A small image classifier, trained from scratch: 3.36M parameters.
Rows from block 5 of a small image classifier, named by matrix and row number. Rows with one number within an expert belong to one neuron, the router's apart. Each number is 128 + 24 x the weight over its row's rms, rounded and kept within 0 to 255. All counts start at 0.
After each expert's rows are labels from the 100 images, of 14976, where the router gives the expert most weight on average: "patch colour" is the nearest of a few named colours to the mean colour under the peak. Only what is clearly more common there than usual is listed. The data: made-up ball-and-stick molecule models. In brackets: how many of the 100, against the usual share in percent.
# router: router (model.blocks.5.mlp.router.weight, 32x128, trained with AdamW), inputs 0-63
# up: expert up (model.blocks.5.mlp.up, 32x32x128), inputs 0-63
# down: expert down (model.blocks.5.mlp.down, 32x128x32, transposed), outputs 0-63

# expert 6
router.6 [108 122 130 177 107 134 109 123 133 129 137 101 156 133 114 147  85  72 165 106 171 154 145 106 113  85 161 131 146 136 148 125 101 105 147 164 151 111 126 111 136 156 129 143 151 176 175 141 155 108 132 132 143 169 118  93 142 116  98 129 134 120 167 163]
up.0 [166 172 111 153 151 135 118 166 148 114 133 129 125  93  90 117 155 159 141 134 121  85 133 125 136 136 193 109 151 138 141 106 139 119  99 144 155 197 133 147 139 133  72  91 144 159 128 110 121 123 156 149 142 157 120 138 125  94 150  95  97 153 105 122]
down.0 [123 133 152 158 115  96 135 163 162 121 172 161  94 135  87 172 157  92 150 149 103 109  96 118 107 110 114 111 133 120 122 114 133 107 133 155  75 163 159 135 118 134 116 107 105 124 125 122 138 175 117 148 111 169 133 102 113 109 132 108 148 122 105 118]
up.1 [124 101 135 161  93 161 103 114 121  93 115 102 172 145 103 112 188 152 122 108 176 141 116 166 117 167 112 100 122 137 102 128 151 145 135 162 139 122 132 170 159 119 121  97 127  95 137 123 141 126  87 132 125 176 135 154  96 143 171 169 112 144 122 102]
down.1 [147 150 133 140  94 138 113 135  83 143 144 125 137 133 146 141 111 119  79 109 170 125 100 101 153 121 109 133  98 107 113 104 128 114 155 103 148 185 127  74 145 128 161 100 158 115 109 192 104  97 156 140 134 100 114 150 146 148 151 171 149 145 153 125]
patch colour: pink (41 vs 16.7)

# expert 11
router.11 [153  93 159 182 134 121 153 134  79 115 128  94 158 125 138 115 123 126 162  90 101 103 105 115 134 149 125 111 167 146 148 158 143 104 118 120 157 128 161  83 113 125 113 145 163 118 125 111 119 127 154 141 121 159 143  82 165 122 104  90 109 121 135 120]
up.0 [153 132 133 166 125 148 130 115 106 135 112 128  97 183 134 114 184 152 152 119 116 116  99 120 139 102 148 107 155 103 106  85  88 104 140 124 120 147  91 150 156  85 142 110 162 118  93 121 138 134 140 165 162 165 147 142 113 133 117 102 141 140 123  93]
down.0 [ 99 124 122 116  99 114 139  95 146 136 129 126  96 167 118 164 112 136 154 108 118 113 124 109 100 108 114 139 105 111 145 141 148  98 187 136  91 155 156  95 113 113 123 150 129 118 138 128 141 142 100 128 116  95 134 111 125 153 179 105 107 148 117 137]
up.1 [113 141 119 130 149 117  97 125 102 142 155 128 118 127 139 108 140 121 115 176 114 101 149  93  89 124 132  96 138 110 143  80 110 138  90 168  86 191 102 131 118 108 119 121 155  94 106 120 122 157 120 139 128  98 143 121 116 132 119  88 135 172 128 143]
down.1 [126 169  88 124 154 147 122 146 155 126 123 141 120 114 118 135 121  94 153 135 112 107 134  81 107 138 146 108 123  91 163 139 154 101  95 147 111 145  91 127 122 161  86 111 137 122 141  95 153 135 135 104  85 100 113  94 156 136 118 120 148 124 151 157]
patch colour: black (68 vs 36.7)

# expert 23
router.23 [138  86 131 141 152  88 138 124 108 132 119 103 153 126 125 112  98 146 146 108 127 165 158 109 110 148 142 136 136 170 162 156 194 133 142 172 144 144 116 100 136 142 139 142 142 138 126 124  89 142  85 135 121 110 100 104 139 124 118 115 104 138 173 113]
up.0 [150 157  68 132 101 180  96 141 103 118  89  99 157 113 116 166 120 102 102 146 117 115 132 120 148 157 182 155 130 142 132 165 100 113 139 121  96 173 124 135 140 103 113 121 145 129 149 149 138  96 163  98 119 114 108 132 121 129 120 111 106 150 109 125]
down.0 [ 99 140 125 116 128 133 133 124 142 104 118 102 173  98 111 155 158 123 139 156 139 164 138 176 155 154 129 141 112 143 118 121 117 130  78  71 110 162  84 140 132 150 105 135 129 136 146 134 101 151 138 106 118 121 102 167 109 103 101 116 131 106 144 120]
up.1 [105 156 104 120 141 191 117 128 124 135 121 127 162  97 145 139 143 124 111 170 151  86 115 156 146  95 133 159 144 138 123 137  68 164 161 118 119 146 178 174 102  96 148 107 121 152 147 123  91 103 154 141 155 180 144 133 108  81 124 141 126 145 130  94]
down.1 [114  95 156 128 111  66 112 104 115 152 193 138 121 150 153  85 112 119 122 129 134 127 114 119 149 117 108 121 105 132 101 110 123 137 139 119 146 128 144 110 132 135 146 176 113 131 149 153 128 167 137 118 149 171 144  88 148 131 112 133 139 109 149 141]
patch colour: black (65 vs 36.7)

# expert 15
router.15 [110 170 113 109 100 149  97 133 143  91 146 106 147 134 161 118 148 108 119 116 120  98 157 152 142 172 161 131 122 141 138 113 101 148 119 103  54 133 104 147 100 126 103 109 129 136 140 133 137 154 110  95  95 123 143 110  97 142 130 173  90 135 107 118]
up.0 [116 153 129 108 114 118 117 135 156  94 148 102 137 128 122 129 122 156 136 100 149 138 148 172 167 149 145 119 114 169 143 126 167 148 113  99 111 107 138 140 141 124 128 144 110 158 167 106 123 163 101 117 119 133 115 135  61 134 119 149 117 160 137 138]
down.0 [ 96 112 112  89 143 136 114 158 155 109 131 130  95 150  85 103 156 113 119 132 143 108 113 138 104 130 134 108 118  85 152  87 125 132 112 123 134 127 120 161 109 116 153  98 120  78  69 108 133 132  80 156 122 164 176 104 149 154 142 137 121 151 124 123]
up.1 [145 141 137  87 114 133 116 102  98 134 142 110 142 163 163 129  77 161 117  92 150 139 100 126 135 124 128 125 134 160  82 142 131 125 143 119 115 114 114 158 148 127 148 164 155 136 134 151 124  67 112 127 139 134 137 163  92 121 124 160 109 134 101 132]
down.1 [114 163  75 127 110 149 132 126 164 124 120 130 108 135 102 127 120 136 150 122  99 127 148 114 108 145  85 107 145  75 111  69 119 155 155 147 122 131 123 142  86 139 105 101 123 143 113 140 140 161 133 129  80 129 123 153 118 114 146 159 121  96 155 106]
patch colour: pink (50 vs 16.7)

# expert 9
router.9 [156 130 112 149 111 121 115  98 102 134  95 103 139  98 104 133 108 110 170 154 100 113  95 104 131 135 124 136 168 134  94 176 162 111 126 142 161 136 121  87 118 115 105 169 145 157 109 102 103 126  90 130 124 119 130  97 153 125  88 108 124 118 149 148]
up.0 [148  87 122 156 113 139 150 126 117 113 172 132 119 133 126 160 147 109 106 165 151 112 103 149 130 126 149 173  99 153 120 127 117 151 170 164  77 139 151 120  97 127 124 138 101 113 137 175 135 130 151  92 151 154 115 136 129  85 115 138 134 129 123  87]
down.0 [138 166 127 121 102 109 110 105 126 156 121 168 108 137 134 129 144 146 155 101  87  99 125 102 130  94 146 102 142 112 143 123  90 110 166 118 136 174  89 124 107 139 154 125 167 105  92  89 167 127 134 160 135 156 173 135 142 121 149 126  96 118 110 112]
up.1 [176 147 113 141 129 118 165 117 108 134 147 123 103 147 135 142 111 141 115 151 130 112  95 138 136 109 156 190 116 155 104 119  88 132 185 143  75 131 165 142 134 123 139 130 107 151 140 154 119 106 174 110 173 137  85 147 114 112 142 117 124 133 144  84]
down.1 [ 85 110 160 111 118 103 151 142 142 136 126 164 103 140 138 156 120 156 136 110 154 129 128 109 158  95  56  84  96  91 113 113 129 139 120 124 112 120 112 137 114 145 154 142 108 144 122 129 118 167  89 157 107 143 160 136 125 141 152 170 126 109 156 133]
patch colour: black (70 vs 36.7)

# expert 30
router.30 [159 146 168 178 152 140 148 108 135 115  84 102 143 174  99 144  97 126 102 123 121 157 123  81 150 115 140 137 126 128 158 125 143 100 126 149 151 128 162  90  85 132 139  91 129 126 146 117 105 139  87 127 141 150  88 139 142 159 107 111 185 107 109 182]
up.0 [158 181 138 109 160 135 114 141  98 151 127 163  92 111 119 134 152 162 139 140  98 126 101 134 106  86 143 117 145 163 106 111  74  96 163 136 145 145  84 136 127 155 124 153 174 125  97 124 125 138 173 148 151 149 149 162 101  83 132 118 149 126 120 126]
down.0 [120 151 175 119 127 118 131 134 107 145 179 108 141 116 114  93 170 149 142 126 147 120  93 110 167 151 139 110 142 122  92  90 104 135  98 153 167 169 115 150 135 110 168 104 101 131 110 130 108 136 119 139 158 183 124 117 128 111 159 124 135 101 137 110]
up.1 [129 154  77  95 210 163 114 123 154 161 118 115 152 146 150 133 110 112 126  87 133  97 117 134 111 104 108 155 145 164 138 143 104 150 184 125 164 140 117 138 158 140 126 141 128 145 101 135 130 110 161 139  93  95  89 138 129  89  82 141 121 143 131 111]
down.1 [102 120 128 127 133 128 137 127 112 117 113 157 160  97 171 147 110  99 117 137 176 145 146 131 144 105 107 160 105  91 147 151 103 160 104  75 122  73 166 107 115 133 152 147 146  98 129 111 111 136 115 147 143 165 148 140 114 114 136 103  99 161 156 131]
patch colour: grey (47 vs 8.6)

# expert 22
router.22 [ 98 108 140 196 137 111  93 106 114 136  98 137 148 119 120 141 128  78 156  99 110 160 132  94 112 131 132 121 169 153 143 147 129 108 167 163 125 131 128 115 143 185 122 174 146 160 146 131 100 131 159 132 146 123 120 117 161 120 108  97  95 111 138 134]
up.0 [156  99 107 137 124 131 146 156 119 109 137 111 114 126  84 130 119 122 139 185 120 103 126 128 100 112 170 185 139 141  99 133 116 120 172 141 155 154 146 127 147 140 100 144 119 161 160 128 130  85 157 135 150 171  97 126 132 120 138 111 134 134 123 148]
down.0 [184 130 100 157 152 118 139 129 128 128  95 142 125 123  80 145  97 121  99 132 128 131 100 118 112 122  90 136 135 128  89 122  89  93 145 118 126 126 113 112 122 125 115 122 103  80 108 132 110 110 133 164 127 114  94 145 101 166 144 135 100 171 184 116]
up.1 [138 123 137 104 134 136 118 136 143 125 182 102 135 155 131  87 129 123 133 111 121  98 174 151 146 138 148 138 122 104 153 128 109 164 177 126 135 124  70 141 151 134 112 101 151 149 152 127 106  85 122 113 175 191  94 128 153 140 140 108 134 125 109 158]
down.1 [172 151 109 140 145 151 156 141  89 122 113 126 129  97 134 119 132 155 166 132  89 113 145 141 114 117 165 153 136 141 110 171  85 110 163 174 120 134 125 155 145 152  92 149 186 113 128 107  88 105 197 113 158 114 113 144 122 128 109  95 110 108 135 136]
patch colour: pink (44 vs 16.7)

# expert 0
router.0 [124 139 150 138 132 154 169 158 135 118 143 132 129 148 135 135 125 113 111 168 161 136 101 171 102 138 180 133  81 124 120 147  58 163 125 141 141 137 150 155 107 146  87  98 115 142 151 114 159  89 144 124 130 160 119 117 147 152 126 112 108 150 158 129]
up.0 [110 187 133 128  90 159 139  89 155 142 126 106 109 154 180 142  53 112 117 136 163 133 102 110 136 140 121 134 113 117 117 118 107 118 124 112  97 160 185 129 128  89 151 120 137 133 118 157 115 142  98 125 162  91 116 106 149 157 142 137 152 122 114 192]
down.0 [145  51  81 156 138  96  90 126 113 144 119 152  87 128 121 138 125 133 129  79 127 129 116 108 115 100 160 134 128 173 120 156 113 130 147  99 170 138 100  87 144 145 110 158 140 151 169 120 129 133 163 122 120 106 124 115 132 115 115 100  82 169 131  90]
up.1 [126 141 150 104 149 155 173 171  87 149 106 129 115 145 107 113 135 101 127 151  84 104 126 108 156  97 137 116 155 128 127 116 101 106 114 183 145 159 122 150 137  93 138 107 122 130  88 130 145  81 144  96 131 132 157 146 116  85 173 119 125 152 136 167]
down.1 [123 165 140 116 122 111 123 147 104 132 127 139  93 156 115 126 167 125 143 163  92 103 133 133  97 126 120 152 171 114  82  86  95 131 110 116 100 121 130 157 113 101  91 148 119 158 124 126 137 161 124 152 152 170 141 130 153  95 119 106 117 137 111 109]
patch colour: brown (36 vs 12.3); grey (30 vs 8.6)

# expert 20
router.20 [144 125 142 166 119 106 121 109  76 137 138  96 187 136 101 118  64 102 139 155 112 138 122 100 118 143 173 137 164 109  99 117 128  99 117 151 158 103 138 100 129 174 115 102 104 133 156 111 115 109 115 112 108  99 131 123 153 121 109 118 128  97 117 129]
up.0 [112  89 105 122 140 170  66 152 139 145 138 110 134 124 136 115 125 118 107 100 148  85 143 126 141 118 140 108 126 153 151  88 128 145 127 143 160 151 146 152 112  93 129 126 103 158 109 135 136 130 142 129 131 135 138  91 140 117  82  92 129 171 115 115]
down.0 [133  97  87 133  97 106 126  94 125 120 109 145 115 129 106 137 128 139 131 148 136 154 147 132 129 123 140 137  71 120 118 116 165 123 140 136 141 124 139 122 160 112 130 179 115 111 124 145 133 150  90 100 120 119 175 145 152 137 139 142  84 133  92 140]
up.1 [135 142  89 139 166 138 138 174 140 131 158 120 133 103 108 154 160 144 143 127 167  87 109 159 140 145 154 140 122 164  94  93 122 162 110 136 138 150 113 158 130 127 116 119 113 166 121 128 122 147 142 136 150 170  86 173  83  55 118 110 124 196 135 106]
down.1 [139 111 123 126 153 144 151 165 138  96 137  95 136 113 124 110 104 107 145 153 136 137  99 129 149 162 178 152 101 157 104 164 135 108 106 143 109 114 137 143 177 112 130 117  78 104 132 111 110 146 165  98 123 127  99 110 148 156 125 120 145 135 157 162]
patch colour: grey (26 vs 8.6)

# expert 13
router.13 [151 112 139 192 121 126 134 133 117 132 116 185 135 130 144 113 129 167 142 115  92 138 119 105 166 103 155 105 186 135 148 136 165 157 107 121 152 118 171 125 135 156  99 132 121 115 158 137  97 151 119 125 134 149 106 121 120 115  86  92 131 140 154 139]
up.0 [ 94 159 164  95 156 152  97 119 171 105 107 123 148 133 143 112 122 148 123 105 154 136 117 141 166 141 102  97 142 116 126 100 154 165  91 168 202  98 150 153 129 123 141 105 112 139 124 112  98 111 139 126 151 155 135 158 124 108 117 130 167 113 145 142]
down.0 [157 108 127 139 160 121  98  99 108 141 158 142 108 162 109 114 119 161 122 102 110 123 130 116 109 108 101 151 144 135 107 115 136 106 169 214 149  65  90 105 128 128 135 137 155 142 115 134 143 100 155 134 128 110 122 142 167 117 111 130 128 121  97 166]
up.1 [127 114  86 120 151 110 121 108 148 119 160 102 116 138 166 202 124 136 122 114 155 107 166 130 139 112 141 169 125  98 134 177 114 146 135 126 114 140 184 148 116 144 145 145 105 132 167 142 136 133 112 152 177 145 122 108 126 142 142 117 158 149 133 148]
down.1 [146 101 141 164 134 139 128 142 107  87 137 140 155 113  74 115 132  90 126 133 128 135 161 123 155 162 123 143 112 123 123 136 158  99 101 139 158 132 180 142 113 112 141 136  95 177 144 119 122 124 153  97 151 134 131 134 154 154 145 109 170 135 104 131]
patch colour: grey (29 vs 8.6)

# expert 1
router.1 [144 137 129  87 150 162 145 126 158 111 124 119  76 126 113 134 119 116 144 131 150 130  80 183  97 125 131 129  85 175  88  99  52 132 155 109 112 133 155 179 115 126 174 132 128 160 107 169 122 109 145 113 150 133 104 157 107  94 157 160 128 143 128 118]
up.0 [135 205 145 118 133 155 153 124 107 149 103 130  64 100 101 136 127 122 133 122 135 133  96 121 130 121 106 125 139 161 116  94  99 123 132 142 115 128 144 151 155 115 161 144 132 179  87 149  93 131  97 139 129 132 130 168 104  84 168 141 164 134 136 129]
down.0 [150 105  83 144 118 127 140 155 122 120 114  98 170 110  95 115 128 127 115 162 104 123 121 108 122 124 183 132 124 141 188 166 150 122 108 148 144 111 122 131 155 139 110  88 145  83 142 140 125  88 128 116  90  85  99  92 127 171 109 150 112 144 110 160]
up.1 [ 88  97 137 162 112  90 158 133  95 142 171 107 192 119 151 105 156 109 126 141 118 104 111 125 127 131 118  86 142  71 133 152 171 166 141 147 133 143 113 138 125 108 153 101 136  85 165 122 145 146 124 134  98 159 132 140 120 154  98 137  90 133 118 151]
down.1 [118 115 156  92 134 141 126 141 150  88 103  97  99 139 124 125 100 105 129 122 131 131 128 146 114 147 134 110 136 136 149 155 147 104  90 155 110 125 184 147 112 101 101  80 127 138 122 115 149 120 119 122 186 128 138 114 126 151 137 136  78 164 124 200]
patch colour: grey (39 vs 8.6)

# expert 2
router.2 [147 126 161 172 158 126 111 140 142 140 101 144 167 128 101 157 141 154 143 109 136 116 141 101 117 136 132 114 183 183 177 166 168  97 139 118 173 136 108  97 138 103  94 129 139 151 111 133 134 157 131 144 141 126  96 104 143 128  92  76 144  76 126 161]
up.0 [131 132 116 113  95 125 132 118 106 134 156 100 120 116 130 149 120 101 114 145 154  81 119 137 118 152 168 178 123 126 122 134 101 183 173 126 119 142 160 161 163 104 117 144 106 131 184 148 122 117 111  83 138 147 121 152 100 126 155 102 127 156 133 164]
down.0 [147 168 114 104  72 125 117 128 114 150 132 182 127 112 139 125 115 103 102 106 141 113 118  59 111  96 140 152 137  75 131 126 137 128 136 125  95 115 134 116 124 115 149 116 138 116 116 160 165 148 121 143 122 185 157 138 160 150 106 154 122 139 131 119]
up.1 [139 163 100 122 143 143  89 103 130 123 121 158 144 106 107 137 106 148 148 159 143 102 144 137 102 117 188 146 156 128 141 106 130 121 141 166  98 116  96 131 105 107 121 136 154 118 156 102 157 144  99 148 107 132 125 129 153 139  88 107 134 142  67 106]
down.1 [162  90 144 115 146 134 143 150 131 124 125 109 118 112  64 117 131 136 145 192 116 116 106 134 103 105  94 156 166 171 120 117 111 146 169 122 147 152 129 121 124 172 112 142 128 111 103 139 119 114 165 144 136  99  93 139 120 123 153 114 102 129 152 117]
patch colour: white (55 vs 23.2)

# expert 10
router.10 [149 144 121 170 132  97 144 130  95 118 100 167 139 108 112 139 130 122 164 140 127 161 170  95 101 130 150 158 147 148 151 162 133 111 140 171 160 166 147 124 141  82 122 135 158 131 169  95 112 137 105  95 163 163 110 117 156 140 111  96 123 126 142 136]
up.0 [113 144 112 112 167 171 151 136 124 120 133  98 169 129  95 100 109 122 134 126 118  93 107 114 139 135  92 113 142 163 113 118 122 119 146  83 155 123 103 154 186 114 121 122 148 127 107 143 135  89 138 138 164 139  73 178 145 145 128 100 123 164 132  98]
down.0 [116 102 164 128  93 150 136 141 126 120 159 115 164 144 137 128 123 110 115 110 120 150  91 157 159 171 117 126 107 134 105 131 148 105 112 171 112  75 110 159 123 139 148 127 105 127 130 137  99 127 126 119 102 152 117 130 116 135 133 156 149 111 149 122]
up.1 [115  89 125  82 133 158 125 144 149 160 182 135 103 130 160 111 140 120 143 125 133  96 102 125 144 123 122 136 111 148  80 120  83 160 136 123 116 148  99 162 167 164 107 162 104 144 131 163 107  95 144 127 169 165 113 126 139  98 111 113 118 150 120  97]
down.1 [146 155 130 142 130 150 164 162 106 112 139  98 138 137 160 140 145 129 134 156 123 156 147 171 157 105 179 147 115 140 145 147  80 138 126 135 124 137 163 131 118 134 132 137 108 117 177 131 133 115 168 140 166 151 118 113  82 153 115  94 129 133 147 122]
patch colour: black (82 vs 36.7)

# expert 7
router.7 [123 137 158 184 148  76 158 142 123 157 119 121 162 145  88 120 108 130 116 141 112 132 168 108 147 138 137 113 177 151 124 145 142 122  95 166 180 105 168 116 159 173 126 165 160 116 161 145 116 131 135 143 146 135 133  98 148 121 108 122 142  98 135 148]
up.0 [105 161 148 148 120 163 131 168  89 154 162 107 103 104 105 105 191 108 129 139 125 102  87 131 125 167 145 111 111 156 116 115 116 129 143 141 153 171 154 142 128 128 151  99 105 175 154 147 188 102 139 113 129 135 160  78 113 143 127 155  87 175 128 141]
down.0 [150 177 151 126 135 129 129 146 164 118 129 107 140 115 111 100 127 103 120 119 149 143  82 166 126 150 138 120 145 167 150 137 110 114 131 153 106 124 162 157 134 142 111  97 122 182 113 131 118 144 160 118 125 116  96  39 117 135 153 152 150 132 127 119]
up.1 [121 154 140 150 100 117 150 163 119 117 156 126 103 121 155 136 187 152 105 176 139 119  63 140 109 143 163 143 124 125  81 129  98 141 136 137 137 175 138 155 101 131 140  98 136 132 132 144  85 108 148  88 184 178 140 146 112  73 133 160 153 142 147 100]
down.1 [125 117 123 132 134 119 149 183 133 134 112 104 125 154 120 118  91 116 101 111 134 138 135 100 187 139 184 124 125 153 141 126 119  89 152 108 200 139 148  97 157  99 145 101 115 146 124 131 118 101 113 101 139  90  93 132 108 161 178 119 146 131 126 106]
patch colour: pink (37 vs 16.7); grey (29 vs 8.6)

# expert 24
router.24 [123 177 133 130 136 142 156 129 133 128 164 108 150 144 124 132 125 112 142 156 136 139 120  99 109 169 125 126 109 114 165 133 159 159  88 142 148 138 160  92  94 112 140  93 132 170  90 122 101 166  85 114  87 149  93 113 158 114  96 131 134 107 108 129]
up.0 [170 152 156 149 116 126 162 130 160 159 135 126 104 121 134 152 131 123 124 137 127 125  79 113 158 119 135 146 146 126 135  92  96 113 180 126 153 159 102 137 124 121 138  61 137 141  94 112 121  88 134 115 107 130 117 149 101  99  96  82 149 158 112 110]
down.0 [177 106 141 159 104 149 128  68  54 149 140 103 175 117 171 111 146 117 121 144 123 151  71 105 149 110 100 147 131 157 103 126 132  97 122 176 130 130 119 130 129  99 134 166 162 117 127 140 104 113 157 110 129 131 132 174 128 128 115 128 119  94 142 136]
up.1 [168 142 124 135 119 136 126 154 109 110 114 115 146 111  92 129 121 171 147 148 163  81 113 169 160 133 156 144 162 167 120  95 124 151 121 118  96 104 116 190 177 151 133 120 122  80 151  83 140 108 137 148 106 114 152 148 116 114 133  70 102 187 124 141]
down.1 [102 106 142 123 122 141 138 144 175 146 134 135 116 118 137 113 152 110 144 158 146 104 110 113 117 124 120 110 109  99  98 151 108 140 121 138  73 173 137 138 106 141 126  97  91 132 119 128 156 180 129 151 107 198 134  89 155 162 182 121  97 143 111 111]
patch colour: brown (53 vs 12.3)